Rows from block 2 of a small sound classifier, named by matrix and row number. Rows with one number belong to one neuron. Each number is 128 + 32 x the weight over its row's rms, rounded and kept within 0 to 255. All counts start at 0. Numbers have three digits each. After the name is the row's rms in percent of the matrix's.
After each neuron's rows are labels from the 100 clips, of 14976, where the neuron reaches its highest value: "top examples" is what is common among them. Only what is clearly more common there than usual is listed. The data: synthetic speech, music and everyday sounds put through simulated rooms and audio effects. In brackets: how many of the 100.
# fc1: MLP up (model.blocks.2.mlp.fc1.weight, 1152x384), inputs 0-127
# fc2: MLP down (model.blocks.2.mlp.fc2.weight, 384x1152, transposed), outputs 0-127

fc1.276 083:120169147128128122128128147128128144143167118128129128160119128128153192187128197180111128128098128128114126135081118146128147128128128056083145102071125128128110078110128091128137089154105140091128078119083128163128128128131202142153141128051046102186128169194150117160128089101210108147188098117128128183136096100141140128128167128128093159145141090128128128094128118078095128128128
fc2.276 090:112118163129129109121128146116128144243128128128128093128128106099143117128114140100115069154135128112128128100078123104128128148156137172098128128090112116099132144169122128141193137094199128151119128168128096128216104118090145128109089147115128102128165128128110106151156079126161086107128149116147175128128128002176125180109128106128128144168128124193122125128091101110128128131153
top examples: reverberation time: 1.2 to 2.4 s (41); dropouts (40)

fc1.32 063:128128128128074109230153121112108166111128196137128128098107128128177110118099136151158128169128128103185128136074128157128128153110109186128162151078128158128075069099128173101096111091117128169143101186107206153081162075125126125188085138100070194127071096128160148128128083084160080092172161136159088112156154128128144051130118128128128103128129154081160128114113160085141198141119
fc2.32 062:176119128179139190069128106068128128146126146128092128128114168128128071128156091128065104146128128128128096128128105128116108144145128159178148208109181128181128128128112157107128128166138164145088128146128128117124185128106095087086177128128144101212177100096134117043169128115128128118128172070113190091076151114104128128156043154128128083128091101128130128162102128202143105116146
top examples: dry (57); speech (56); dropouts (49); reversed (32)

fc1.599 060:101095119128128165128128128165157129128128128128128142115115075070048128170128128094111175102128156062122097128153128128128066141144180050155070101128174128136128128141138128128093057115147168128139134128128079128128128184075127160136189117080128180144067192123128125128109170096107104128156128111128149128135128128069128126087187128128107211177162129166106128105148130084172170147092
fc2.599 072:128128137128128129066128128128082152128104100142128128161128121126128128146128108128128096150143128128021128097077187175128122088147128188128171097193154144200145128128128128087128128128165083128145112128128128054128083128128128128128128109110101151140128128153128145128128058137103162167128170127098087128128050128100128191087128074147164111163138128153158148126161098105114218110128
top examples: distortion (34)

fc1.173 058:076144187116128128149169127199087136102052128158128126187131128128166121128074093128128161128142141152128108132128117113139093052066109128059083098109182120098107224128127170128128128113097115128128124128128128128128128077156184139128128099124173128086079102120142150098096168181151100128128145101128176114105128102145157158195128135197110200072174128165157128095116132087181134128128
fc2.173 067:109092193063124158128133168146128104168050113128127128122100128118099099106068128090107100101128176128128190156097128103132083128109053128128151126128141136154099128128125148109088115218128095174167128146131079068082091128110128145183091128149149128145152120128154074128128148128130128116087093155073120162128128128128146216201050128128092135149171150159079128087157128159075107134158
top examples: drums (66)

fc1.360 089:143128119128168132185128128156156183139128122128128113128070128131130128169128128183128128212157149128128128111128096164128129175128153128132128118092095146128128155091156086128101085092105128116075128142128128183091103104128136128154143128140128146097054172128128128128103147117145138128128202147128128075126045102128068095178168128128077128128128166156128050128156196065128094092066
fc2.360 088:143145198153128128128173128134091091177154120162115128152103128127128128096128096099128105181089141128040088156122190128108156189128128197144176128128128100114128096102128092128217119095128096172128128128128082065128085128138089186098128121128128047128111132069118162050100147147056142136106188128128160128061158080121134168130089151197123094099136202073128128160127156165128128128155
top examples: drums (64)

fc1.298 145:128128106104128155160169128158135151128175144128198157127103128082128128184128222183096128128228101128090084158128101157128149128195128099128128146128138128157133111118133098193102087175128139128115128104155112128128146128128128141128128181171128145164128205128128086128153128156091160152137128089128109090145119128039161100170154128170087173079128112094119162128196180128158132156128
fc2.298 159:105086198142108082055107128180089128113128063153126128160128083128111122128128119112185087128092191147151128189128180128162073128144201128067128179160153108128125167191128125128128119072090163121105164128172056098110096064072128128200128140142128160128117087128072128153133207183060145128128093199128172130149085128109172171128128095128182082112204161128071118128166128135148093057144
top examples: speech (99); number of effects: 0 (71); dry (51)

fc1.309 123:128070128128128061211074128168103128135114128100128139159153099170114132128136094179117128164150122140172128177128128192149128155168128078118128071085128128128175163141083106128128128104096128163108121128128128128128170081126153128128098157128144128121046128137169128128128128127128140128128128108138201084128128072105088140094169128128090137169128128127128093128164166074076111128128
fc2.309 129:175094050186143128128091128128111110128156127204176107098182114128128169137154129126078091131194128128099206133107112128132138072139104202138110128128128109128114127149088128095137155128054207098128141061115123128128128147133165147110087136128229128128128128128128060104128161128180091128099128109142122124128158128138128173101162110160141134128221150077128122198128115134128128164192
top examples: dry (86)

fc1.582 106:128120047169107160128128027096069064144160128126105128030181128128147103104128128169128104080175089169128128126128128098149128104170128128128125099128159114113128193074128128128128128128088209128126177155118083092087168168134160128128104128098128132164105173128128098128076106128074128152124122128104219119128167128128077134044174163128128157154192133072141148176105128128143162128128
fc2.582 105:128128141092093068128066128139128189180155128130169134128129088159162156145128163153103057135128121076128128178165128185138103163143128128075124111140183173086192059128142130197109134117128117202083128165128108128168127111128128081128136115131125168146128140175128087128166170160074109128128091197126128123180149128128180128098168054154128096141142068128158092146192096162128145092136
top examples: drums (61)

fc1.323 086:145128148094128135184128126184128181093120110137155044204090128211108128128128128193113222128128108194125068117128105148114081117111154094128081092137137128145128163108128142118064124065148122089144147128092072201135124098073110133128199149064128118054073135116128167128128162149128126128104148089128142128135083123128096128137144185159140164139158128145149081147128147093107123128128
fc2.323 085:121092128100128163102153128142110092080133079128128065128104128213134128163154082124159128128107136169145148128107172107130128075100107108075128128124128142127114128178150128137110128128128128086128128128128137128128117106105105153100089194128160148128077208107128105128182237133065089128128118167119128128128092155138186142111061087157128176129173128128148128191188128086178080167120
top examples: drums (54)

fc1.146 087:128150128155128128128091074114128135098059148078128165128134128150103125128104128128170162149128152142128109106134173126159071187142096128197083074090111128128124154103159158128150087080108128080183087123156078128182122147145128128079084203149063060103130091128200132111133128120176128137130105120137167128184080129128128142177143124128100128192147142113128076096128201128043143128073
fc2.146 078:128108154180187128128128074168128092124128160141146128056128128164180185128130181104128026058133119090157164137128122128145128090082128105120120134149179180147148128124163128126106117097128128110145144128107140114094128136153143128130083128181156191152113108130159128117128128087127094117122131166111111091097126128125149136081048128111164079128128144128128141084122146181179114128149
top examples: far (80); band (79); short reverberation (73); reverberation time: 0.3 to 0.6 s (44)

fc1.422 124:138108126123112170128169128197101128096104128177177109158128128122123153153128154175138186126174152159175071128150092128128128161128128128071108159128128128163081128152145128096128063083095177098128128159134128208179173181128133143159128193128128128128078173128166128128135086146176142128128128128141128059169041105128063077097128074149100138150147128152083076147209158071099128060122
fc2.422 107:141128105123048076042128162120128128128188074128112128209142128093086128150064128174116108161155166087177128165104128146128128128136107174162138144128104154143128130145109128198123074062128128166117128162128134142180128098120128128174128128128141072109172090090095128166128137128128129104128116128188102145097128128128111150182109146105109101128079108178128154128128134133128128059128
top examples: number of effects: 0 (84); band (81); dry (73)

fc1.260 057:111113133031100110166128142128116127063111084128147128190098128203180120158161128128160128223169128179128063128118128148128115171072113186121128141128144057115128149134157128084072096079118122084160135128128128160114076108123184130128140112158141099132062142077128154132179093128174153176185128128159141116083133157106125086127128133146115170062150128091128189105146150128128108109194
fc2.260 058:153083144102097128128128182073161142120120087128177045154165177100084128128119148083105133116172120137128074135098143080094128146080176079135141181174111102152171167128108176102139114146159142128152128128178128098082105089139131086166200110128161126135198127141190106128128162106154137118128110105133128166131140128116116140103128131128081128151094128128128115136102128128128129172128
top examples: drums (79)

fc1.212 072:142128128144170128226146128167069128128076128128113164128074128136144065106179128106128128128123059118194083131194132172128092119143149119128084119117155151083128128114132185068100083148097134161086101128164121128073184155094128156128128080068078093170128125132199085117075158148104076128128124128060164123173156128128103109137160086104193137189128061088128128076128130128117104099110
fc2.212 075:105069128164141116128070128149080136158128116161135108173128198104128128086102128126114128128148101128128128091046180135128079106162128128131155147128128152097057147128200049133140162169156123084100128178128107128093128128128110129124128128128094063140125056128070047153128151126076083093093147139105128149155120200110137143103113128178128124128150128152168127128088128138083128128173
top examples: band (69)

fc1.165 088:128128128128128128110128138168129096143105128118151096146142137128109163128103150174107191064185175164128128114161128180141104083128171128096128133128178136135100128100128129150145135096134176098147128128076121128171167119128119128086156124022079092158099113170170128212087077129206142128128077105128128152121093128142117068128153096154136141167123086128079164105128128128109169130128
fc2.165 088:112143168124090127128128128096124128217060088084128142115149147132081128094128119176132071146139155144082179148102128093153095128158141093130128132172088123128128121124130179128149169141128125152128128190147132089152153082127150060150128168165128115183128128092128128136094195161120128122134114134125142128174111000138128182128128090161118117117136145179125098128119116128161128144113
top examples: reverberation time: 1.2 to 2.4 s (41)

fc1.61 110:166179128167126128105128128120128138102125122128145116114069128128128107168128197128051149128149081128145196043093057165107128091134128087133128096128128129105103172081061177109084128119128128128128122128128128128128128171118151128128128145142064153083128165078118083128141191146240153128085207128128128128128128128145160124128128152126128128133136128128128061110150165117080142108128
fc2.61 125:193128128128149126181128070085176128128128202128128172163112104128097182095128162128128132180128173096128128090145107128162126168128100095128057082128088128140121113154128137172128085128128089173128101079098128117128176123102161192061128128077171122075145151128128109128111113088180128128156128099108141183057125103160061128128192130128078128190128088075134108100094128110105128128128
top examples: distance: near (79); speech (67); telephone band (39)

fc1.45 124:116181063108074184110152128128128150109161128092100109157128065128128095128117128150150128128172155175172108089128128083128113090140098147155128124155044043128169153087128216131079128111115120158128128147140128159106148128090190128101137151134120099128097095075105128115053128128175138156145181164128097088184128128102157163128086157128128168148128061089149172113127154101134120128107
fc2.45 120:154128128133128158071193060125119048128187128135104128128128113075128128135128128129076128128128119151128133163178198104128128104109057128128173123135165128128126128103128166181111057128128128128150128100106147077114070124141149109128098128146158145082055203160087097128157144161128180097128128148138138100195128128107128114106128153128128173128128128118100159091128128140128120098128
top examples: long reverberation (93); reverberation time: 1.2 to 2.4 s (74); drums (68); number of effects: 0 (52)

fc1.491 100:110128173163131128195128026095129141128100187176117128128138127121136126149128133164128128128144103152128082116142128117157105116113108107128128111128166147128143172055147125139151128128128129153138168126128106110167160127128128098101117206091093070115111128122176088106104099128099125154104172076061205081136079089161128128078227157159115143128128128128128068150171170063049128134128
fc2.491 087:162113159128128139087128122106151128120147128158128145128178097128096103129128107128089128091118078128078191155128119128146128128175128128086172128176190131074167128193176145128132128104128117180072191116115056088128169138083134128128091159162221159140128086128090022183144128128107128128142101128128128136080128087179118160107128123128128137082128128128140093119122128212128078106128
top examples: speech (88); wah (55); bit reduction (43)

fc1.31 053:128174175149171106169123146154132128128107120128161066121146103056142127179081128141126152089129045098082163095106113130150112128128186128100128121118078128111157207140128104116140128121145128128138099085098149148196195036128107113129163146112140128093163128092079078128158146068128128128181128096153210104128128157092169109112158103181128109157138117051103120150138166134151115128182
fc2.31 057:128169088095092128125141128159178154129096123085128128187172146095084086052093128077103096141108139182148209128160071128164104153128179107157155128128191113128174146119150119156111165156133082169166128174179128167153090128148163128118080128128140125099147090128128135150128106090106077068113088128128148098112111082111147088128128142084110096143103167127098119133128152128128145107144
top examples: long reverberation (84); far (67); reverberation time: 1.2 to 2.4 s (59)

fc1.433 056:104105136160086128165151086074151152128114152172128187179091130150125128128174093128102109128128094114048173128128185128154109128128178169183063184152097127128095128130154157168138128163119128110159128128143164128170128101114128192105149128185119078128094092165186157128128127125171128103112128044128079062115128128124167154128158128128151091051141174121150128128131128169128128117128
fc2.433 062:184169171144128128128128153098209145137128128181120128158116128131069089105156128089135139094155115072125088128087139135128146051096128128146128148155128098137151128128114172089094128169069157154114180014172172147128168104128128128119128110121176094128148128128174168128185179114108128120128153139071099122115128128128128052101111157114140099075128149100095135111128105150128117095071
top examples: distortion (32)

fc1.356 062:064128067128101128109108047128088155144141202128129116066128132083131173128146152152121128147100128183166123128128128128093166131128128125141128123130137128222161128128128137108106128144191177160166169128110128080128128128141191107094092188128026147125128116164142160128126086113184164128162080103168147128128128128125114168078060175128063117128134148168174128156132147128128126113181
fc2.356 065:101128128157142177090128191119087191084137128121182128128179105125134200111135152128128106124170149172091128122148081100159143140149097161083138139139087085128187136107128156071128156092126128167110170049104128122128142153128151117163196151090122113124189144128128182171109096140164128088128124128110082084171121051128124119217128122136102094145108128074128109128128089094128128162094
top examples: long reverberation (66); reverberation time: 1.2 to 2.4 s (44); dropouts (35)

fc1.637 075:128138128117128058124085073128094128128088228176101207069104151069132128102128187159145128081105128131153128105132128128162078128128127161181022168082163128121076097128117183117102101134128178063168128128145128149179132083139119122103128093128164129128128104128131076121083111145132128044128128082083192128128107038168059166128128113130070132128172086124128128117109128128142095079101
fc2.637 071:134047116159148128104128128139162143229137159148095128145170130099129108128081128108147148129070128117161107128071098110128099102086127122128128068128101175069070088194091140131128128142119128128075073083122117095181167110084143128105081128128128133128128104128054070128126120140088128160144075128138128205144201066128128129154155130177128082092118128123131140103139128128128179096118
top examples: far (84); band (69); long reverberation (67)

fc1.341 069:128170112128124163137102099162078187108128114141081104169086128128151179128128098123071185184158128129128083135128113128133181068111131131149128063086087128175100128071068091126158152123144139202128128127149144216178122128176168151128115199128079133078128186125155128119148096079188128131181095128155128140157107128096097109096090084177148187100122120063127128149143109150138117185114
fc2.341 077:157094127155145149128156142147115184184108173120128098120128114089090159155149107161116162126128169155140119128141117131081114098128128159141120128127128138128128139110057128168112196094128130106103116137160092128128143149089128188132128114128166185175187128113118174128108158154169161152182189128129099128143128017128164162138128128128128087128091113109183106144128128128128151118079
top examples: reverberation time: 1.2 to 2.4 s (41)

fc1.724 097:180128130160144131143199128169069133128145128161107066109065130128159083118122147124120210090119121184200146130158135131121070145128110176128128128124167128099167090128132157118128032099066206104128095075077144195090123128098128128169098089100072145101000144167128138179080217128113141035128137128093173115128067109128089101176080128128128128097128128137096134126160103128205128090169
fc2.724 094:128055159169115161122128128128128102062128116164140128128128153101087128070134128128128128190123111108175163128053128128133090130135128115128158128128158124013111170102174071131111125150072106134043071128075128128095143128110165126144137128089128130128082128118111128118103126117128047109128156148113128134128128132128140128157128127104104146128187155145128115128128128140131115130133
top examples: dry (70)

fc1.83 133:081128120065090180075128119218063137128128106166198054171128132128128128136088174188122224122255128158128075171128128128132094117151128163128128149131167082128128128160128133139128080158128185147145146061107085161165163142145128169089087189156127128128105128135131128164103097178128118145189100128158111114128050128081134119128121128178128128079194128066077177095219158128128160128159
fc2.83 119:064128128097032159087112175080162166159128037128090081152132083141128128168128159189142128128148177153153062128079128101159138158128124134146128128125128070076128107135110073162105090128147128213131150128128128103154100128174135068066128128128128090131128128077096128128139128179108172127128077128128081128128141092080128161128128128124154168093093087079128155128094142210151155082128
top examples: number of effects: 0 (61); dry (56); drums (56)

fc1.310 077:128128110171100147189131121065102114054128194114147128128086085154145208128128150168174055128115128127128128090114107195147129128179128066128078128114128070128128123085076193114128059142081167142128107109114093128128138128128109190095207129051096141128128161147156112128146148088129164191128138128119171149195091192128128142062190191095128118214165144064162128167199175069079128159100
fc2.310 081:169081135128157093060173124128103130128128128108117232128096159128124156142058128154150163128128087128128095128139128128158128061075160196128128163142185174128116093128140128157117128141071128145161177128165148094112128128152075081124128172138157128151128119148128139058158128097087186139128128081128085115178091158098064142103189137187113143145128046160029128135186128122164155109116
top examples: distance: near (82); long reverberation (81); speech (60); reverberation time: 1.2 to 2.4 s (54)

fc1.3 111:145149067128086146160182082128132128119116128127128128128128143128128096193106128153128125206128150170131128152128076163113101128122077072128080144079072043233093113128098165128128103161128134167128133105115128128128128128153128143128149128075113173128128173160128128142116065128154128128154128128164128134128139138128063107128179152128128141128197054078141191128163164114125128143128
fc2.3 093:128128116128085128128128130154128112073128128160128159093128085128084128128128126095151156128131185135153116128141128091128128110094112168116130128121128114128146128147160128160106069112076128098143164201150165153056095164064151090145150154069167114128175128128136128061128077132128128128152134128128155147130128210128076075128128119078128062128128131163128084166140128098095128128130
top examples: distance: near (98); speech (94); long reverberation (81); reverberation time: 1.2 to 2.4 s (43)

fc1.418 104:143128128108128174051193128128128069084152128103170070191083105081150151155128179128103202167170112132128128144171096128120081123128128109128099128105128095169100077154133128155128039129128181100161078110099128145151147128103181128128171128128087128128049128128128120128097179158131128128189122146159100143168128154128113128170136114154075173128142117152045128093197131063186128081115
fc2.418 088:128082073128128181076128128094148121130090128141190146112128184081136128104128175185128111128079090101132130128144128120132087081128128128128159128128128145110138098172117128128202128203133143060128128128143128095084128128128089077107164140095128173141128119081128117128128155088113142181105169123154128128128215116062109128128175096190128083106098128168128155134159086128109103128128
top examples: speech (96); distance: near (64)

fc1.198 133:128112095154128123128128043075100063099090128168128152073119121124141067097128179157137159106138096128108128128130115143128128128170177180128128083128143128178056128128149128151105061128123207067126128185147141123112132104079138124141107128105118114128101202143130078134090128143071128128085128128128146103089128104099000074128156128128083153128145146118128087128128137128153157119128
fc2.198 133:128128200100128072066096128128121128118171034162128066128152128128166128116164128128128061145128179131128128236194175079177068128114175118061128128143128128128188128128146128182053128128068128239128128134148045122120128128154128050135128090121168144127115134128128167128117128191021117128112096185153147128128132128091128158096176128096156115128128128177139128175123128129163111102128
top examples: band (76); far (65); dropouts (35)

fc1.407 089:088153056153116110172128122128153179080080128172105093080128128153122137128128128104098128187144072108146128102152092199128162161158129151128056163128180128188128072080167156128113083080081170097136113128128128128128116159128128128100150162124128128119150177128215111154184128128128102095160128110121081139128128166065128128128128152084128128128124128099166112174128124076099160162128
fc2.407 082:128128128162075154090160033108147137145154128130135128133128108128151199128138075134167074128128128144139128099128147128157128132069147128128128128096135168144128139052128128186108113047166120128128092179106116175167101128128093128110106170077110128090186131128115165128128124085044146155146148128158185128050128147210067128077146128128128096118150140071078128128160157109107128119128
top examples: speech (60); distortion (56); bit reduction (41)

fc1.51 079:104168083128166143182175144159092128059128172128101106128128128128117158146166119128130128128210105075192128128128088184085060072147152116055082128126140157128134169128126167071128128128139173128128116169100128169094110116089170128154124128032072128148050116140177122205128184122092128128128104128128157128194126133128128143112153148137128128185159128143119128124121066071108097090133
fc2.51 081:142124115043151145163141154091127128166128129142128154128103182054123128128079161128139087112150084073135128128076128182106128128128198128111193128177158134116128128157169022162160101167140128121082158128112105104120154128143128111146128075156128111098142128125128112139149182128061081110042136128100128128128175177125118150128168128143175128091141159128054081128076164167063128170110
top examples: speech (53); bit reduction (36)

fc1.101 082:128174163128103128128128130112125154157125162117142143128091132149120136123128176170098199129147101128158128103167112162174128119090147128128041146079112088164108074097103088147156158101080122128128133049128128142154128129104113168106149128072069133099145148128134128222100053128176144120200163113175136128178083106098127089147168115128128128180185052106128128128216143103131165119108
fc2.101 087:103128130146147128116142148128128103224085076128128146128165128097145128128151096167151106128112107111145119178128112152132128156154128170128137107128118128128108115083159145086128173087120097117097168092145081175128128071128128128128102151118128117154105128079128128119092148128066128104115128123151124143177140000136128157128149071132081133144182148128091092128128123167128128128117
top examples: everyday sound (83)

fc1.227 081:071155128128128128128114128154128128127085192166095024127128133128128139171139159128138128128128128110128123082191094209152128128091128071046077128128090128078128119128128128085151128113086194103162073155123099182073128128128128128128107144029136128104070100119128128161070128130128128128128126128128160113128149145128072045128197128128138110128162115121162128154128128153128105080128
fc2.227 085:110159128128110156169059128123128104128076128128111113102128098128063128106075128130128095122120128056128172081078150173107128129128126128128165153156122189185102138128128128088141112147128100084104125128133160108122128073128081045123128128077128058128107078128128088128117128146128128073128152128154192143165116168101145128185169128128128128139128128128089128185128128177128148128128
top examples: band (55)

fc1.586 102:157086128176172128128128080062140132085088128140176185148075133128128148115175118128169090128111137148128128141128157167106090141128128108128124128083128128063152128105128189146057054106079141128128117130108127124082102123083128175152132157101103128118084135128110115163072182128095105128128128128128177161128123154128128170131161119148128143206141117095128142128128128090125128116124
fc2.586 101:128060134128128128158182119180128187110131058169192128186122078128163140179128160089128143188152136146129133128128177128140078109146133106127128118180155161128097176105128105128090080171137128125128128087167082127030064077106149156112126100132128123150067128128146091128099128123107128128137186115156177128128114253128128170176170128093128140158138128133128108115128110128142063128101
top examples: everyday sound (84); distance: near (64)

fc1.277 066:103128205098153147118157079147058128157128186128153125089104106139144128106128179158126151163128132160162108128128128077115125114137169158122128088096118170138068133123135128128128152066092143150103128158170059139160097093116128117109128125075128128138128084088165085145072129125181153128177141153092160128136096073128128124142171148128129128128143127085151118128147167171097128128110
fc2.277 074:198128156128128138081103150117128128220086128128177162128113217100169179080099128125119103155187157128128128128107128155122163128128130134096148128141128151130129076128171128128161128092130106128128147171136128105128128135101150149123102149128090128186224124147128128066163144106103092100128128111133128135128141128132128159192119106156086128128134128168128075128112128141134174173150
top examples: band (84); long reverberation (72); far (70); reverberation time: 1.2 to 2.4 s (43)

fc1.762 097:128155189128078113149145128146128184099145142094169135148093090128104129189129138078180084159128122186128128159130179083128089128099159122158072148128128089102144128128070128172101128120128072184140132104124115135104085128110128169046073190128073089068096068128122106128043122141128128152110173128128175157207072144157128132093101128171136138128179128055142187135170157150128139128116
fc2.762 085:122128143101173103128135128129128130112106128128076115098138115171177120069173154095099114128101140119104132160165128128077164104117128074128159094120101090164133104128128195158090060111141126109128135176132128181043092168108160102103148128112128128104125147128159096128128128139083123128128128172128128119132112202128128097111156148086101128172128128150177146131148162128092081142097
top examples: long reverberation (78); reverberation time: 1.2 to 2.4 s (55)

fc1.164 114:128128105135128128128128064128100128080128128108110128123074144133128168187128186118128128128156147147134063105128125163133128128195128128103166099128128128128128049134128192197107128144055128128191128172119133141082100086128128184171128173128128128096063128165133198163099128128112179135128196128128084128166119128128099121128128161123128146199156089127180113128112104083128128128095
fc2.164 098:200128128128128132112128128128039042087133128114134128152170128128128128169098181086131188135184108165128128128128128064082126128154128128093177128096170109163128128128104044097128123128098195135169128128128155136063128128102128163186130215128128133153103162128114141136133123128128163128128177128198128128128149180168128035141164128120111157128179128128128168089157099114175187123128
top examples: long reverberation (78); everyday sound (62); reverberation time: 1.2 to 2.4 s (48)

fc1.287 120:128132082167173144128128070128073025128128154156128128072152128128128093128128204190128096130159115128128128140144074118128083134186100130113162130128147043158128136128128162189111088166105218128128128128128068128133130125128128126191093151138149158128062204128137074087132128157097144125070139112128153126095143079128059115128177128161063145106216123078186081112151122090189122128130
fc2.287 127:160087129099128128081055092128163138128128106162128107075140128185128190122188128128080072155128119162161132128128152105128152061128152096027111166128208128158210128177134101128128140128118160240102169128138065116108079089117186073090176128103203128079096171128098128128128164164067125158162060202096128128123110133128128128100196128149204128126128095138115101128159128179145129101128
top examples: drums (96); dry (85); reversed (38)

fc1.391 119:146138128142128118183085128162079131128106151128114102128115109186086112133131117107128092146128135128149130153128151128131098133153169112128076128128178119098106128105128139128126076122082128197128096104121128217099115085099164186081066131081107096178070094128182061193084171163145155128160157128128217088128128118128104125069128114135097128128163130128171092112138128128128137082128
fc2.391 119:115098128140128109128048128128067128137128143102143128113111141103102128057099108128136187077088128047128135055088128128135144128132164101128139114172128194128126178110204128128153131098141128088128060103129087128062128132112131128149128083128109136124096128130128079128089128105128128128146138151099202128113128196154181079128098128122162094153115128128194110064071085153128125100120
top examples: band (82); far (67)

fc1.211 122:128128128101123118105152128128144094130084126159128128128072137200156186128102128128128191174113150140128086128174061152128128128123176128145087138127076128255128113110128128134099123078128157078128097128112120197148128127128110094128153114066128142128138128149178128128155077128139128128128128140088117147106102106143045037128210128120121080172181095141149070129161138098092113082134
fc2.211 118:093136104113128107128169130181179189130128128128128070168128128160130128149128088114128128128108183129133059172128149094128128150129171090144187163128128087145128127171125126103078058070136100082128160139156167182114128107128149062128186128107128128157128182144074178090167155128110141147076103128142119122128128222090128191128128096128147128145135181155099093185177128128087128122071
top examples: band (87); short reverberation (64)

fc1.388 076:153176149128107160135128125152128198128135145128183128137128144094128097103128162143128207082128185182184097155225152150103100044128130106117069094096076074128088085091097184117150128095128096066128076093145128146115154120111146095104172177128128158128128125153183101162031128146128139089149140128128128175213095105090152119163146128137150151204084149181162128142150123106120213078154
fc2.388 077:177161169106134127128064129128135152117128128134143104125128083111107146080139128168160053069074125084128077147071128086170095063105116074013110095153180194128128165192105128128090144190164139128128066153083102148077071129168128089145168152175112128128128122128128021145075128128128097145124128191114179128131128128103097128120122128172128138100167134137071128076159160122167128128082
top examples: far (86); speech (80); short reverberation (65); reverberation time: 0.3 to 0.6 s (41)

fc1.684 081:128037147128116158146181083164134128161189163124142128128133131146181208193146127115061128176113129128099128168164151119128128128084141128153154106080097086128041143066128114141155128128128107164169128126125165090188137086103117128188128194131081128029075183128127128172176025128128170128145120128128128149156094128154148128115173128128160203094170132128103151093138155108172156143133
fc2.684 090:154117122107128128128096145128089169184088152127128136146162128132174170122131113087128131178128128123128128121135128094134151170115173082137128138128128137157128083130128128128200232145155096171128121142170128108178120103100092194128128091133154131153128128119168128115153060138138128128128128128099111132148137000128133126176153115100142140128102128159146128158109110091094128144179
top examples: dry (75)

fc1.718 093:128165128078117128107052128218098145150111177121166085156142127128120145162111128128128128102176128154082128128144128128128144084105182128079128096128165160158128157128106128128096096128143128108128128079090038098146149100152088060128100128128047142190052144183128109128090128136168120173147128103129110128137128092128167113128223094180128157154128094125128151128176138128106178101142
fc2.718 116:151090128178089155128155083112128114183152106092078188112100112074132092168128151145120117159111161181133128111099183100096128137116128139118172137126128101148068128084095160160165153147183128128128128172160146125180116099128170128128056169149133108152076128134128097100082163144128147128114128128153128101133082000155136155155153130145128165110119128128140128111128128137128114120075
top examples: long reverberation (79); far (77); band (56); reverberation time: 1.2 to 2.4 s (55)

fc1.228 079:102182084107102128128112059126064120166115128158131098090129135117128175206128205128139095162168119129128077140198128128109087131128090120128128133142128128139111089099120145136161143124071129151130105128128128152130189121143128128128052128128128117081128095176152086128153110128132128169170122128137128128147128060128093128128128156128104156114170067106161176153174128151128128068128
fc2.228 082:128139114167122171200128168128128123195100128164128128128099115109163173128128123128145128128113140176128136108173169114171185143128181128131099113135115149098151128156128128138127128128120101125128153095123134130255128126109120181082187160147166158128128111114150127128145164106128067087131128107117128120128130037118118159136118169128116095128123135106143128123155108146165062122159
top examples: band (55)

fc1.175 086:148128057165141128172197072128098128128042106134178137128129152176128128128119177187076170196148094139128094175097134129128066124128069114080128098119128093156111128128128171140135158097080186075112097138136103151128187140102136146120128128045144128076128128128170157136175128090169172128128128125129128128091128128108128128177180128128080159133173148128111076151209104071129128159128
fc2.175 075:124121128128136099128128166180190126125105134128134124128128115123128107128111128144172072085136162090113085128128169152128132022143135030113154147086128128228206152143125150108128128128128179125157128128085170169124095184166122128128137128128105123073128128079144128089139128128142097169128128105130048188081193117169132116109108128129195169128128128111128128184146128128128128128128
top examples: distortion (71); dry (48)

fc1.123 116:128120145108128128128128125153128128076128128128128128180128128068128128183147202128128128128128184110159121083149109090084095164197079131145128120128128076128128140155090128141141076197128154141128088194147176128136128152128180116168128194128070128149128129128118128196128126113128129141128135140170128144128127082082085126128123128128098148128128128128073128081179143086128128060099
fc2.123 116:128128128128106142075137128162128067178070091128128128144162128101142128156047159154128128128086107071155087175128126128128083092206140168128154128128200175128077092188140120128128128094081162128117128128128117128128166123128128125128135181139128128128135125128128128172128147164089141166139115160169133154128128070120128128189171128167147079128178128178085095128169110099086128078209
top examples: speech (96); dry (55)

fc1.139 084:106169116093151119128109110128128150173114185164125156076128095107128150128149128128104114166128104166128128115179083178128113128161128128180048116092122144219128119105161128128161096077100121175133104143107099128128167161128155132123107128128128144128111112130128128128182049147128082107164128102162139153140128071128060061105112123139150159092143128063198128128112112150071128128144
fc2.139 095:104128121128110133206128116128123112211128100149128128117128121128165128096080128128141146128102147107097087128105173183131128166156128169073128141128128169109095128153128134128169165110156128137089139107120118125247159096128077106128181125167139128148128128104154128151163156215128120128089128120137056130152125008128128128128103087141151101112127142155145128128113102128168082126128
top examples: drums (61); bit reduction (36)